A small CTC image transcriber, trained from scratch: norm layernorm, 90422 training examples.
Rows from block 4 of a small CTC image transcriber, named by matrix and row number. Rows with one number within an expert belong to one neuron, the router's apart. Each number is 128 + 32 x the weight over its row's rms, rounded and kept within 0 to 255. All counts start at 0. Numbers have three digits each.
Before each expert's rows are labels from the 100 images, of 14976, where the router gives the expert most weight on average: "peak at" is the part of the image that holds the peak. Only what is clearly more common there than usual is listed. The data: short English words printed on busy colour backdrops. In brackets: how many of the 100.
# router: router (model.blocks.4.mlp.router.weight, 4x384), inputs 0-127
# gate: expert gate (model.blocks.4.mlp.gate, 4x192x384), inputs 0-127
# up: expert up (model.blocks.4.mlp.up, 4x192x384), inputs 0-127
# down: expert down (model.blocks.4.mlp.down, 4x384x192, transposed), outputs 0-127

# expert 1
peak at: centre (54)
router.1:091110119168142089108159143080133138137139147087117140132125116147147094077153146169127124101155141109117168148150102151135109088134158138140158098184130077092153200136146147066142055099158116094142112124095049174137196141116120169105070146185138140116123155088090109106065130153077079127108140087123115155159091122203111182098180170137100103166151127073105193165164107149069146046132
gate.0:089102146136090178124155120088145129083125136102128150120169094145106132139124136048158094102109098119170087117141120153166118169095160093123093127124104087178072142175122095169179115140130126155099105172196138138183088108119142111121121138167074137139117077136065136128143150192114117177100127169184092088017145133100117082096094095128160098096155139141106137194106132140115179138087
up.0:111165123183140131204140091210153123076115145174129114145108129137108210112111149114074129132175131111173164137167106131045105118129153109076096213052119132108124192128141131098160104118091137170124113109173108114152163116130094072122175112138076059100186099137163160112163129123117134094123065110083130138119121119118140138150161104145105151123144103117156098114173116126130149173175
down.0:087147086183119029140109093118187147113172125082195138158109083138214140164109149098140141118066098136122115113132107112134084144149106100126177121136108153055089175115147132117114094180054133145137104066105103109124094147099118070102116232188111130083080142129127141141067195102138101073070110142164067187169123110135107131158140139110126131110138128069094135107099119132105155179103
gate.1:179106086108155083156134151146118124129123113128140146130132106128096101127182157098130196098120168088149126108175089053132109160069081129117177136088137148071143118158152126106128101133113106072193095101121147083133159096122137152116134072118140133041086102145104129076084118148183154119078131145149152136173094097137073129124127141176178097099105154202208129102083100104128148205104
up.1:063120182182143117112046092160089101168159088141126090149117119137153158150138169120104086193145153078082093184188118126141166178109106093190100167126097157115182161108127112162122091142111152121075153110188110175099089095152053109134189131082127151160127119163131097099168188133133125127137076134130128150140164149191134087145144113158098153124086142111132135053117113124149141203115
down.1:144089124129086126127116103120156153137145115099169115133084125119138086160071101136112077083122137086135112119134151094093119095166126162166120097078093172145162102078111173127080147064161130134114149140138159157135086164110095053099163132093193105124153085161119122076119072082102074125110130152089109158154133110142096098145111122205108154102146191125082150085110109158098085122148
gate.2:076092066159121110072144163146154085127115130117104103166106102161082142101173147126154087094156112127135174146172138187159197050209113055156132142144107161136151112145122107149166142095127104107137183159156122125138094110132181137056062178140150085182131158125146139134135136164140081074148086112102103105087166122153101159142129113095118177099112152127099106130084115181111125132072
up.2:162104108129151098117094142195140114145141130104136115117159151191130121088134117140109127195163074111193108148146144137119129102175148146212158113131117152112105156170135136150104146149089165135161177094165062143084108128077093101087126108117136102092143166185128102107118112142114082108143141201113094127106085137129206162119179177204140148076119121112098171143135164133094109160176
down.2:171125107141131142111100110152136148157088150094170140125128130164134148128152129095190136104169110094064125130125161149082138175151106170173184138111123153176085132129137104117139128123108104087159155113206129083153136114078150068120094113132107111160140177128157096108136141100101068091136159093132162131134088153150137127129124105054155206168121150105156085058078133163117162166099
gate.3:061121144142148078143085130072126113162080170160148217131142137085143136151163167127117116067093117159195182123109148145125255118132107101176113130047137082108199153085188133113156112096108119136162126145136108098099143143178108101151121107113107133127147209111142179097098140152178075106108136105125198096155155111140100120100106129090135128122114117140098143099089174158170102107152
up.3:123149106107166089108142145131084099110084094118157138081161172100104141101152058157111115189121174108140177097145122166084185133146119201145174154103116104100131071107188135154128171159070116135103134151166110098082142088140089107149143081134155146096110152163111125088161110176179140121115121133078156127129126125117090179091083153129041124081121141186111118111150171125152130113172
down.3:094186149102131129151126105117153127124147133134168118067123102189154129140102101123115095134152121162128150155091104100169108198080150125152125068145105090071141149129081105165148148144140072115183116137086134119154098094100063149147129186145124196062138125119180140136093162156136120121166135123086064124141078114117090225130117142162139166153091102116097113161096104173125103107076
gate.4:148087087134139078100064136131137106089080155078126134116115163099109154120106084157094118123156158182074120132109156131181094142076152140086139099077143063161122116144117184105125103131101089121109122181162133182170103105146114114112125153180140128125108103093089109127125162152079124126127177159101142078194155142146123126158172131106136104098116134145170065122124087131115158133102
up.4:094120149144172160050183170122195140135175109134133127157099148147071101136142069146095110092123137119141141135112131115140096084161094154114160136120110130167079114159106162103081169140151162078163170150106141177154095160114135238144126191063095157150203136133163169152052151133150105097167093131126152120131142122123096114125134154123075182055175119126146186132119122123181120146173
down.4:097134127162145123127103181140193140193117084136157150171107118101153104126110116133111075091085146116144108100121164108139115168152151144123037113152139080129135151105163039131152132091113139150129094178106155165140169172179182038136148131124116114166145144179123140056102104111148150142164104130123086129118074142138174126197122101079118149143173112138087143185130175125149176148162
gate.5:093143162145098173175122118113154065065126156162090121124123136154094127112114137110089110104129130128106149126125049140156141114124168101113117118139145114106159153113143207169129148102116107113165138137144107160126149077088154090162130102108162123204140139092126094102156140097097150166156126156119100090180179117108131145153096108074116061125102085077155122184109144091064143084153
up.5:080094129173139145154115085042186092111106125106117115077131098192174092174103134162143143135065128100213131135090182139139090148146059131135155143077190125125165171126135173135154163171175116131139161135119137109132123171122104046118093095121150127097124110076107120150081127114100154086095170111122127094126202105130112157104104129144092120115135122126104084151188133191146124184156
down.5:086081152084073126127180117143135086122126160139155087120038098177198144142135135175116116127128173084146111119123054081145161118092124093104114140122109135145148129142122126140123088092091156182073108096112092157146125159176083096159096122163094195117143152146173111117186122150156128108154131123131062130086069090176144136136118123119151155149110091174153224131174083146099161077158
gate.6:112109125119116144120124168158099129168155090137116079133126122119179125101179048172126155097132125111138095018137152123107071141152133095126111107071113168191138087137148134130120121059072122128097095116209066163136109124145125163182100118140146194130188123088107135123111173207128036140124132101141137116118131163117149167105177160172143109141048090165103162133187137107124179130138
up.6:139109130160188101151136124148126187084095139157114108141167120125141104082149149142198213071111141149164152099092107114146162192115092129105125111128091140133138126091177149100142078147091115072161123154148146098157102095144119096119146126176093156152132126095172132124065121113140101103045112117098123129104149145130140152085120091062133149104132145139097165138129141120130082171120
down.6:207103097124160082111133095101156180142127173160068166153217101119126155111098069113083138082102155138143083132196121130137166145104148132125125101143093159116121201129158067142158126115087160105100115081099046128145122154102150161130141195105111147141140082128155156109161143174106119108117157103111129114137146117111108150162136175170138152053076117160090124137160126120123136167113
gate.7:104104109131089157142147140053117110108122177148150079167122165115120109138104128180165168153149156079101182149123135144175107172094115162172100169122132115068077119147151132114165086160186168174121200078143131095157101091123126085162159081170072135142143124134171137132098170159145125160121084088151195161143171144158178122131105130135160220122145150139105098016125121062150254119090
up.7:075128175148135173140127081193161112152162095130102146142112129159106093053123132167136141111121172156099082141112094146144152114134160160087112133150146172175125143148191172141109135121066145084125193134159147091056149153106153112094064171104137139133184149104183115101096108157065175076096162115097081157103144151106085117166117148155147162046089189129199136097111137124077134130149
down.7:109123172123096094137106161193110124080124127143176176182113112151140137112160111116060137132127136119162154118106109111112206179103134129081093136129155118148106138132130131049153090085149157145116140188136157149114130121119146148111158068177119091062159143088154100051094183151150055168167096169203083099161159146133085158059126123099120205110133150119091135210105162089169063194145
gate.8:119197129112132154071099198125153125133074133142092134160107143111106089054094108187189152124114166205162145160071173155174150120134091119201081154144084116070150142079137101077145137083150185096176135132140128127126064086098150148104132153174080148145122114078186156109181146124116158092062141165071120144191114177127088113147135058107106128139170143134097141097182109130138141152104
up.8:126100140095135160117114125157151110125083121124090090156090057107123109123123134139182128137124096100121163187184176133155115051158107200124146077090157156098102196163181141072105116183128156112122114081146170098108181146133049112137127119129127167159141165110113100086155126071130096136138099165108159147141124067163048083109137168083116155134147129156126082117127122111122136111082
down.8:046139084097140134127116134123136167165119077177180098088138130098160165110153106126090091146221118184159087147145147135079131168132137141102129145136109135108117031112112117167153162120077109154110104173153163157079129111140105135152140114093158125172201108106115135107100071140057087112154133166130143079138136132188097099109157183095125145108119068117094121145102115082109069142116
gate.9:107086156123125109064109083112136081102102141149125090078123165177143115100078134057124107125158084145104110146127120154134129180111128132126176159100149201080078123197142089118080189161090154142123121090092148165069126146120153201098131170139123092115103088144154133154150137166131105092148051153149126128085126189187143122111133112103140147143073186146137107108175159142114107112129
up.9:140122087107162112126124177152166105159162100133108125098160107110083132130149111155151068085134070104131137190137152140057133135142114083150094135062130127087153173158102150132109091171144105137124077085179106092084188147231164172113098125132131126153150118128123132093138095065048139098106169152120138195088091046112122149109109130186141141075143165083132124108078161124137135124096
down.9:166144141123111174136075107175092142070133159064125145093145095126154075163050153143168101185180183094144159118192093102122168124134139153053074084157135138127133101138161136085104139115148150168123062141145154125159197131146131170132133154157125086087108107085126110128138100195149172116121112075080084101067154103095108109141125125114141110152154184129116122142134098158110079129139
gate.10:118123093150165139090125069192076132144042133116097134054110133144062120117102133097101136132050174118103126078108122140115155150140133057109156149190116100090168125137113124095052102101184143130083123097164130111164084112111154149135110174181176193135144097120115168162093150167170098123179156163115129125086107137143081168074090155134126130075151196174115158112137145126158139157134
up.10:104090137098156195120196118129080096119062097166109135095087065149115142151138182127144160175143178086148088104095142084100147137066147146126044118122156085113109110121101187135097103105149139056098081090177136062088140082131111133110138076130129128156128087081169176075154132120210132154129107155136117087074133183118134200120111136123159113135111109122137177096106124102118187154102
down.10:095096181137104142178137114118159150150142105131139085151104096109131132150101129179105151146130101193147167127140138096066098136096110146071084205166181161142092114176152146136129132117102186144122123145129170166148161095147106116096077123133099100094153120091129132157133128134088085121093116141118171095128160122196145155175105138111169103129160085122116132085125081097095129089149

# expert 3
peak at: middle left (34); top left (29)
router.3:198073108123068124134132110151079051095070134079123163099165122144135137151135118138114123083106097124088148110117147096078131124130121090093095163139191105141153153096150146091129158154112101162145133114142203107002189165176131109119136135120141132164149092166109087163196153144166154109110120106173155133071073106090123122101127119142092051151097129144117151140063166130134135101054
gate.0:193161095082162103084039161146167150135170129119143134083205137109105113144129129082140100122131144095146176129194112090144165125122127129132119147107141075119102130161118069124139091149161099113100131143141108120115141132140074148141135105132129103161167091077088174170152143153123145077081109108094104180117143178087099166155116115056092143128174164111180128152143140154169133161152
up.0:124082155095147149131125138142175101115081162097126148125088088169149140132124138081130083169128119097124151168170126076158124148077121131149160177133126133086166149126067133162128118127102076174082130138077147069120094155108102160113150137136165155078195143192136130117139093157136079121113119093115166116069154159169124108146155118099121165032163157156176099117094091161144144182056
down.0:167111144095127113108104117087098106161110114130145144109165144095090084133096108136164137119126096154127144162078134105094148137121131169129102220142134145130203132097083146051103079188140076127099170187160144082137137148177089194185092094142113106143111149150169125087147152105165117110135138112131072145112108124176147118122096114201128168111121158098147124169152155068144123135176
gate.1:092162119133132135136134087084174096138185148134114117103117153117195118135124143124112115180154131149148168157125141136198152119191128122172152105137139091104111110136137098126183155147170162107123074106141093137126134140130130126159134126101150161168162169164071093137091164156093113109027151155195122116107061084167095137117130121103100103086108158104145124140127149076180150104105
up.1:140103136120156104139106125175086158159078097126130163107083130101114136097159124083115135137159114113166141163143131181149157119145117142125159156130135143052096139117093131120091175146082093118072130175119140143106091149187042097099086123153161158136162100090145169119149090117113071140094125140129183112158109205156179117182062123134101164158163136118033131105135209194132116113118
down.1:147117097111112110128125157118094128088084075118144103085167108129181126150105175068130174128091139181129090169111135106117141149121127163162102155172180134073153076092121111112106057151140150148130126112139123154133136096143173097158119091155119158157170103082108126096096118159153141181112119127124146156100125128125167105078158093112109170189105074125120170157138099100121125105205
gate.2:176145162123090119104126143152138136127110103150146189102114119151100137101164157118126178052124157115127110161135141090131098109173130148200148098187096131089160191142117092131117118100165155096175161116095160138092183129161159125124086161100097145096131139134126100104136147150072108128161099136098108076102122126121132154090137066028148121110128084156109112152186148122147125097152
up.2:111101081177120122096171138106108131143140096126085148109074105114127144117093174123142113190120113236202131096123179144158101130104111143111097089192080146161152147107101199102119101130159124182141139166120141134113138050157080142156136139210049123148164127179117119111140152178096111190116137109144104121093132134060156185070138127161096119177101112110177156199075113080156172147145
down.2:105144107095104166142125133142103112170126116094148087121100164095136147110108153107183148175119130129143048195122115155144156076111136117119133083147174153116151117138116148160060109173135153157197121128152121170090107122108156158134084111137169126117153156107053156111116142146079130098102152130129113138139144124131178105127153135107148177096131108168147138128171086149159141106153
gate.3:123113162145133119163106121126130133163077100116124135144152105057082140138154126139127182113136142141185116083109124144162087118194132104113158125105170148146144144155187117133140124101142149079127107155135095105110168102073098103095092089058142155106135092171173169170109104149138120162190094183103108164130146091086106088111128175091115133146140099070149144168161156140084122070093
up.3:137126113154138113144202103113082164125181125120141133111097066125131100159139140094146157189147082074163101122103081150144098114114118152146126162149144129185124106168135138145133124143150103158172117133151152139102131109206103118059107173144066174136180171106129092155099103205132084140146098142118162135096120135152125099084140146142160105118111088151105165152196066155047146184131
down.3:119197091143140089169110132069108128150169108126150166160155065143109157128141213082160123156152125223154163139100167158096109129131074119131104110130158107087111104159151120137124134141118124157116140142136102106164111171151141163198097071125159163140129149133102150166121164098183116128122151130119102114147095114127112131117094106126140166147085117116172082112133119012159161111088
gate.4:198132134159148124097165114093130124129131141134063110167134110156094115120115102139090108122146122104097126039125143122144111132119157053125094133186166174150122131166141122104092118141058185065097117097127136136111125102106097148090117141098145151124144110147092164118026096137103119109115104096129161103141146173105094143156161148063098109106172119188132128183123152183109149125129
up.4:140129107148129134135159060157162088097069154128187106124099053068137136068099124101077163127116074195130119099147134143106115144168131068152094160143023053144127107128117140108162136205151131122147146103124103166136120142171122136171130103141148091095146170150099155188116117139178128132102127182114117094170155144125130120083122190087112121142113098094136188154099157146156149082117
down.4:133089108106071151153137154132156103106138113121132169100101172135112110101119113123123105125160148187149085153164108167118079179167202122106177145137154158124115112218150120123078158166159138106135167127158056131150127155152105216175140127122150151090139190129146178137109111113095183172077147144079118112122127151129186161126138110120135139165136060099117118104178143099147142134071
gate.5:160196094147149171117128151146141133106156121141143097154112134178112169181157109086118096045175153144108154152167106130123213106130091135118117117111161151147175165126150161154199090085175139084087168180115105078090153145134124144092140114080114102144127078124125110069077124193166076143119119066150151101121116096165058153126124109127117135204134097122091090141206164101141105136147
up.5:163159139131085102165119180134132061123198093121065121182125109084149056109158135132177155169127123142159127152132123155138132145208145125134103181137104187179148110125147121083175145137134074066101121103111156140144116084113148132115144134115113076058133136131119123137082117164107135168128153075154120168140072121154136128095099161168124100154112153092155163130185159136152123168080
down.5:175124139137148145142117135121200163166191129118141149118136124146076154158170090058133133085141114236162079089101135108107119134109148117130040059164152135124091157087137107132123183176149128205116123135121107168075110108168071157185164168125145119107144119148155081114114085088101096095150131119074130124149088166087145084106137115126195126129092115166145071116140120067135134109121
gate.6:120130161105119160104171098155080125117118168111108156110113139121190168133147122121066170149134132113127092137123125144182141098088152161118089167143159120064104159150090105085119122204167099063162139094115088087171098162144221147114133116137148145125077113125152132131140120084157150129154108105104124116115146108136172088140088160129090114133157116158172099198106123139131159155123
up.6:145102102149058118125085130132120121146205104143183117110147104134076066098124124108136114119193124117152126140113089143106130070199120108148166108098156136141125141115153192097124115139133129131111133096165123106145195167109103143086153167187123086151056130092133128157142123133137113127090117127133114129177158118132133189170150127125102112149077118164105167113161117136127203115053
down.6:174170121122133114148112147132129138124122071120155180111119084080061138183162087123140135183109062189129098109152140158129161067105142145148114145107168164132070126131145164134175139122113148132071106109123127106168091126174057092205168121121129124157108071115157124163200150111113157091136122085139122092082093161155117128143122146129108109145127133120109159086158111079172134129108
gate.7:123139104144165138142115086079110169167138076134183117116125150169144113170153115138186100094140079123184108169158124164084142129073112094146175140130061151132060139125120091115091163098165131157155157082113194124145085113158166159112163099164131134119166130130109175123136157103131133116124141199114166048097160177092075144151112119124174138122110133132095191161151129145160128096173
up.7:151093160132185129140075102183108079055087130098096102129174137098078112138111147128129151178161127204078173176096163121106180092084136148121094103148116131144144104081175079077088174109087110151112110126166171126063094128113140146125160194107115120153180155135093156121174114107150108117138155089138112132125204137124068173162188086107085166133097130196183162129109110081105103138129
down.7:108140092104151040127163107123103186109165136114097100124154159118136154107120189161143139134156110115116141139212103119147114167106157123144141189148078127092144166190159123070097094190142098072089129129102169109139111116056114104101142161104111119143091112154121122126130090102094141156051116142092128104130114153038120118092159094140136169116157073155162124162114132135153088126128
gate.8:116141141110088089124068118117106131153033156107131084128129119184119154098181184077144083086115105115150088092142141125059079188143181116093069163126118087166168160122089135129167164102125128153069108070088160100098133129198150138110121105124169133160145107146110122102171100148127106140089182086100059217156080113136077144110151128073124108098146142115127121150117175166131144155126
up.8:106155149100127089090111119137109126178126177135131070134117139092130143104155144160108129101159133131160141169132119140117129141122138180143134186099162135128156123150168132088144132172170165116141140143123158103125087127101108086128157085187039138135139092123104205126114161118177116066177150104154141121127160108128111131179095132178161133115127141129109107178135150120119132109146
down.8:114103127096144169120157117110150123108147085126116122183096127127111098162162149089165111113084148175161132145122107146140118130087149078110104146157129136069090096104166100123165192119133124134067140205153135159106157187164102155118177096155126188171122101154124087129149126130064066152146169134071091155135055133155110103076126114101125098138104076082112125145127140093049128170141
gate.9:096109153132165092149124091119114153100090173080119212139109139125096137181116098175139187128154154142094128133154087107178135169174120147097067167155163088082103115181143150155089150147158114130140188123069141101172100092102145137135119089129117090163074086152092104085141065123099169113120115121131093128143132143102168124142125192103104087102183133136086159172124142130125069147146
up.9:108145096166131156124090208171140114165148127093154077135174138083045098129090156131137151129137131076176082143073186126167104079076119161127095104129129112090176140081102104122095147142063103112147142099097071125135109191116078123071128099107101125132132113093166146141063152121068092170105103079137144088155167122148100138108155099111155124061085155186161133105145109193099078105106
down.9:192089103074188075140158085136115103136096139130122175129135127191177143190142068133190160099138186181115153133137118093187135118123212121152158164155181125173131104101126116127076120143088149097109174133048173153090116084128168096199130109097051127072120079131113105132164136160127165107143146157172105093107147117110068111115129162115129116098139156139167144115158105075147123070100
gate.10:111166148134159113126140149185116118148102130137129131106140137132141092155129177139176097118205099133166118157104110105033161114118145161119093109160077145150094138136144130112151161149138102124157106107131112157194184139101127079099138142141170117127108128138144140076083175151152137190115072097117083132129086183085082111141125167128139156149119079037143104148089088155095092160141
up.10:123171158090136161110132143149143110157173128106091106118117103131194215149093134142117089140193138129097125100114161126054163177114180093170119125167102104117112123157152079121188115110104112130110124136074085137131088076108093107117063106151093159131144115096110112119147123136099160146141135215195158170137100171144093146118076210115198133125122147105190089097063153149163122151091
down.10:176135137121103092136161144130141138119060142160118132136113148152169055133169118147165066112122080111137131112105161085093107133080152153141095167123182143135133135137069061106140090107142051117170094087125135125130139166117196155242160170141137044121119104204147147152146114081152137172079123119161116112165161102115137088057097097124125147093090157143161119144120137085134164160113

# expert 0
peak at: middle right (32); top right (26)
router.0:090152122103136164150150139158133169202100143129137095139164080123132141129112138144122124162080165123157123126108160194167101112069120146167138047117092174175088075122088028139158117105084166109097151131126111143125104157107156126129117125046147079129169098090144152201128126154163138161206076137139176136182157150121101121159111122107148188097089160141135077115164112130131128188123
gate.0:096149175124124135178131114114090146162144115098106136172133128097084112124134138115195142155139140131115198151091097154083212131130165068066153130125112065105159135177139139157160144154089078128167145125108121129120137155118099118076126101108222094098148106107133103135152107171122145123135135154090101123127162076115156097168160214155128155140080135077152145170114139153018113123179
up.0:159123145146132132073068176097172103131157172102134090167139142176136098062091179085152119069107151130169133134101175113158143117075045114140138175119197132134099126149130094150155107132099099131148125197143095169137097071080129112137147126159148141126116158133088108139118136167149128120151102106086107165141069113175077112116110107132090105134076103142086136104147135080129158151094
down.0:059130121122105116132140202100176068121127163145079122105102112106101124139135106116141131074150163135148154115085165107135104146149130095191072117098153129134125162073140092149133157088109118114100164112146102138084135109106138144196092111134108137184147085088160164143124145083109130129173018132129086141170084182144058138182113156164168175148164101137142126076143094091130110150141
gate.1:055135138087130119095117120199074155087112126102187127140183107124156149144118127142159112139121114153154156119114149150082168161157075154134171073131104115159078103094132084100176134103076151127093183094165110108113051159117164114154189109066149133155119124138176116160122126067140169188148124122144177159152168151190058191119138096084148189132127135163103098152076140102127136106153
up.1:139125199105090086074086064087059123128170142108083067158125150098112149148094145126170172130088127106128110163180106134203069170127098120128108191108125106085149164162129109134119101137113146173141097066139073080123073109129132172127161164147130137097081132125122126142101082109117118114106150174138158202081117095132131078136145129163100080101124122143157155106123153128048148074098
down.1:138141126115139124166101121103203148148101117092120146157077118120065161096128101143142158107097136093183131167123113132055115080115092120176116103113089092141185154062079136117125151119135101106115130141140122192119096149101146120094106130144133124151140099110132137180106145120190136101140164175164140098130136075130083131070167122081072201069107122150153093102134152101174144084125
gate.2:102104136177127162164088081159119108073145155141163158144106142185098102182107084114129111111127103063161096148202069155198059113129107113188110120164160152166142190123071116149085122120146060130127131106148099149200144174221188113154097123177112120082161149139154068115107074107138135051103128108191122107150136115125110155154163145105148118134125124086107159154144119091065114166173
up.2:142092135124186171189128140203107189144137119122088095067130105148105113083162145141162121132175111144114142086147114130157168150091095111166192087135144148163154171115130122107129100111097148059101113128100186154076133146077158120124142119131179134132170081096101141168154138117219173139059111167082150142116112123164058170097112131174115161177043164126149112123088168144136124082045
down.2:103111151133169156095123081100151133087157107109158113169176085103111116088181109151141085126122106101118136195118081078072148157128129134158097124169135108073133150159169198088124131101091089178162160123124133171155126167146124132152160151129097132128124166156086100114097129079129072107162108094094112165077127103142199075096129135062117099203126186074127118120147143151176115145102
gate.3:091104143120181155117153122124130083143143137113063141065128078118128191148150115151133123115158109135110163060154088143132137097101110089139081166090155131101156112157151105138111136084049130182167141109092109099116104156098120144143140149122127179094160092055114010139108175090116140076163145106106183118117113111148160189081083128128160125132109101120144169141122132094169173094138
up.3:207199119105180101107177173088150125124122125090068119139148158111119151099162109105135130105135079121107187094100131107126174173101159145173109199090125081113123119112155135148150206132137078175122117120140163102090137121156102128131131174176127165144076152133114157090161135176147096083152148109121111128109138119140124088116114084196113106174140130126132072101057206151118170159097
down.3:154143119158159089130064112148096151095093098145165113074126116148094145146118157140141144175118077104125115098000094102088115121166118082141165166132124139046156143112104153062158122130154121182103084190104148109188126119124198131090121095105105157115186123153124136155128149145095132116127090121123135111183112099174194150157201118156193099181180102138112095115113061125103104118130
gate.4:159158138107112173130136104134150106106175051104115146112142088155104127133095174073046153148110145094159185180133126185185123139182112132095124113189134124152095140148106115111127072151133110141095115128136179145133127130098137080161121087123074108120148107117130143161089097204084189174133081082067130141165150098139094099144107126123073113174185147155213150162109123113096143147211
up.4:064094133161087167132127126159118135211120113150141108199138128083161174130154142130155097146082144108106076140186139140115072174095091115179161049090080140129155103151181109153150202130171116112134125141106157102216167097146065154095118138123137099129136175098089155119170156161153142133145127120084108108119203145105150106125169156101082108076157108155142120082135111149156118114130
down.4:139088145085084076133089089141096099072144112147155103106123148109149154108105143140228146109100187124103181129125114139123199109131143152159120155159157125132119104194110098091139133014112136125109051114072138149113123143092115064101094171164105091180131129125082132107188149075157120111137076098169167132179093173108155112144149156132145166164076098090116119128058150169179177120122
gate.5:104157165103096073084125143179142105126123156098140083154086100138126149191139124117117119099195070163128147086196074113102124150170120117170112125164151064156080123136178213134095167142187158116190132186092132091096160116154098127159141099101144095160160141190114125103077139178193094108108139126180087120138100076143091160189107154092112173118090105134105136138102122179138137099096
up.5:147091204111105091124130122153114085143097116104115076070115084118212198086134156179123176147192150126138156098059152138124138152169130153112111131171109128144122077150104135066167165131141095159155125146093142100181103151201144156120119067126155127090104141115129188093076172175114124127167136151126140162097109124170143184115135144074104166139152068154138173128106158197145132144078
down.5:101132117129143181130096128126119081093153120119159107131155097112153145117162118120105164083134154128116174172171135109121154112131135139123101159130138161169159093128048110132061157151147100108156128146140144129074143094149133098184123073157122149117178149096067119106115109113117115095131155146118183169158070025052144072128123134144113085133172160077137116119102057057137142128183
gate.6:069079040143125132130088141135095180142113070188120112167089121191154215153167126124139122127108146161154114162157128153147095157144086093098141098160144125162157116090157135111162105132089077114159161141141178132133092067111113106129099144110157093165134174110093154136126135113119098136076142113142141101119122110065132203072153226125154106122093059066164076120118152132085133141183
up.6:127135148160101089084102122189172118121172071098207103150137171137160126159124139118119152070151130078117161145089145100143081123150128180088130167123135160128099039083136133098142156065093146157096132148131118132137088132178100072109157131180073118086147125124128126130128102160113130218075152121134124118119158130170142111126111142112181078116088118168070137097078163131158083105155
down.6:188193125125161149157106153115128086159167100133090163164064078070103192162196100133206127109088157107113142122113137106116083079132135118086094124130097128198079120084092122148096137123096132103138186038121129149095116109092123143148186149122162136098104104180092160080115157160147136119131177109135168141098128120203095160145117086119129082097131140144180145107182141095085072093100
gate.7:117104157104173102169156094056136102141101138113167123110109133153125168182099138128162109156134106059125146152150155130147109096167127101118119076109134111151145162142131137151096123127152106161139102060156123202170164133173134119164173174110158113093130144166107167113144145103101156100173096121164089128187154112122165113125127136125181131094136119102099132067130192091061112092100
up.7:127105148118084039135091084127075132190140070094112106151044095132120129121088111165130103120047129125089126143155114140088112095140095078125112150143113112196123118145143085072098139113132136086091179083144138102099137126092156116114133143112119128131127108066128143105125132098073169113159145109127132140124100173120199130145130131161136100127156142109092130092084133162029193135129
down.7:102124097130139136113096112142144141114107097145107113106087182129128086130170165145118173129095150142163119087109136164123115127124122153127153184119139083139110155127090125110099090079130097155105155192131086135124126145071130121130172166090074100117127174119123077040201118157164173089134102168156089133097132150176153169134050102138199171152115138140177107092124146103080177132154
gate.8:078106120110158096131114145182126119082181189152150134126159109125130193100128137116100135166170188120122132133129134134086093137127146113113120150121106193100134117148097107033174132142181136145150053151123124121150147144110155067086154117172136089153061115112108122162151129119138094063038148143137150159138140096084109123111134136142139130128195118130149099096051161140133102135163
up.8:061113159144179121090107166118110148167197160194072104097058142150135162211117122126147151140128157168099141108123128093184159115134173147099103174130125083162095145122049172137110142129101111109107136117106126180123135150126141152207208149117123161159188152142178119132089176167088221155094106111108095122114115146153149098165118130139156136108058161155176123126150165121104139162139
down.8:124156127034150147138158081148090124101116109098143112151151117153075170137135131137133123105064127147152083126043130129123129169132070127153151192184135155156143112119099127117129138150144146141120133132069162212068122138133104081130160110098126114131066159130153156167112067158141128106192149188145089138093129097167156105116124113092140124134110099078128079150143096119170187064131
gate.9:186087122121134164132088094102199119135118123108098099056099112192122145139131201095143162175151136109162131123144114199143120132089150142160080136131114151158153122143166128145155095127127089144166090100135091146129158122073115125083086115040129103167096109133140148141119129127166101181061083135129045087163127071149141161183134057183152110090092212167135107157149146073118108116111
up.9:153138141099149085110121170066054138134089106151195203126116150180105138110121110067163083123143084115079114209097191152108130097135118098133089109097128078125144096140104146156128197083077167142162039085162067105147164100091153109137154132149185061096107056184160173188098112178147148153158114112170137153117136124143085171128121155132104126116116123134085158145155059184097131135114
down.9:146174121080149136107113122117149148127132143104170166142134081079121175135114104128156178118169194146136117149120131124194227114131117123140121127142136176085182094107161145141128150140181132100074108154138139141173161163084135083098144178062123141058163119114192144156158151101174151199065062131124139119127147152127176163143114142086153136120136109103135096090168093103145081109124
gate.10:112137105156142146075186143109104136096141133108136148126129092135049131142121177085187111105140132094113120135078134076054149099156131143113112160227096166191071132158116078129099128160119108166100136160114151140135097145123116100118136076039179122142140132122163173134174086113094106117144110128105092134113112142162125162153151059124081119122147155139177165145180149078061104100163
up.10:074166092144151100094162066164179150098065125121119096153090101129095143243128075121084154162095117110139107078110143087125123085132089128148191152107124074104178101085121153088185130130106114087133150162125116106204088132143118139100112097139094145102201121160121111122077118084155150151121082121118135140151097103131137148039113165135163121113152128168082112153117117078141126136160
down.10:084094106174120155073137074137083139168099106193111131080073138126143121146100077097055120107182128096132121135151174200156200099137195124158142102126162157107209089091175136129114117116140140112122205138136133112190155108104106122111046089146098115076122209115122043143074130091157161107078105134149156101140148161114117096144113182149056122115063131127145106080146087126100182111114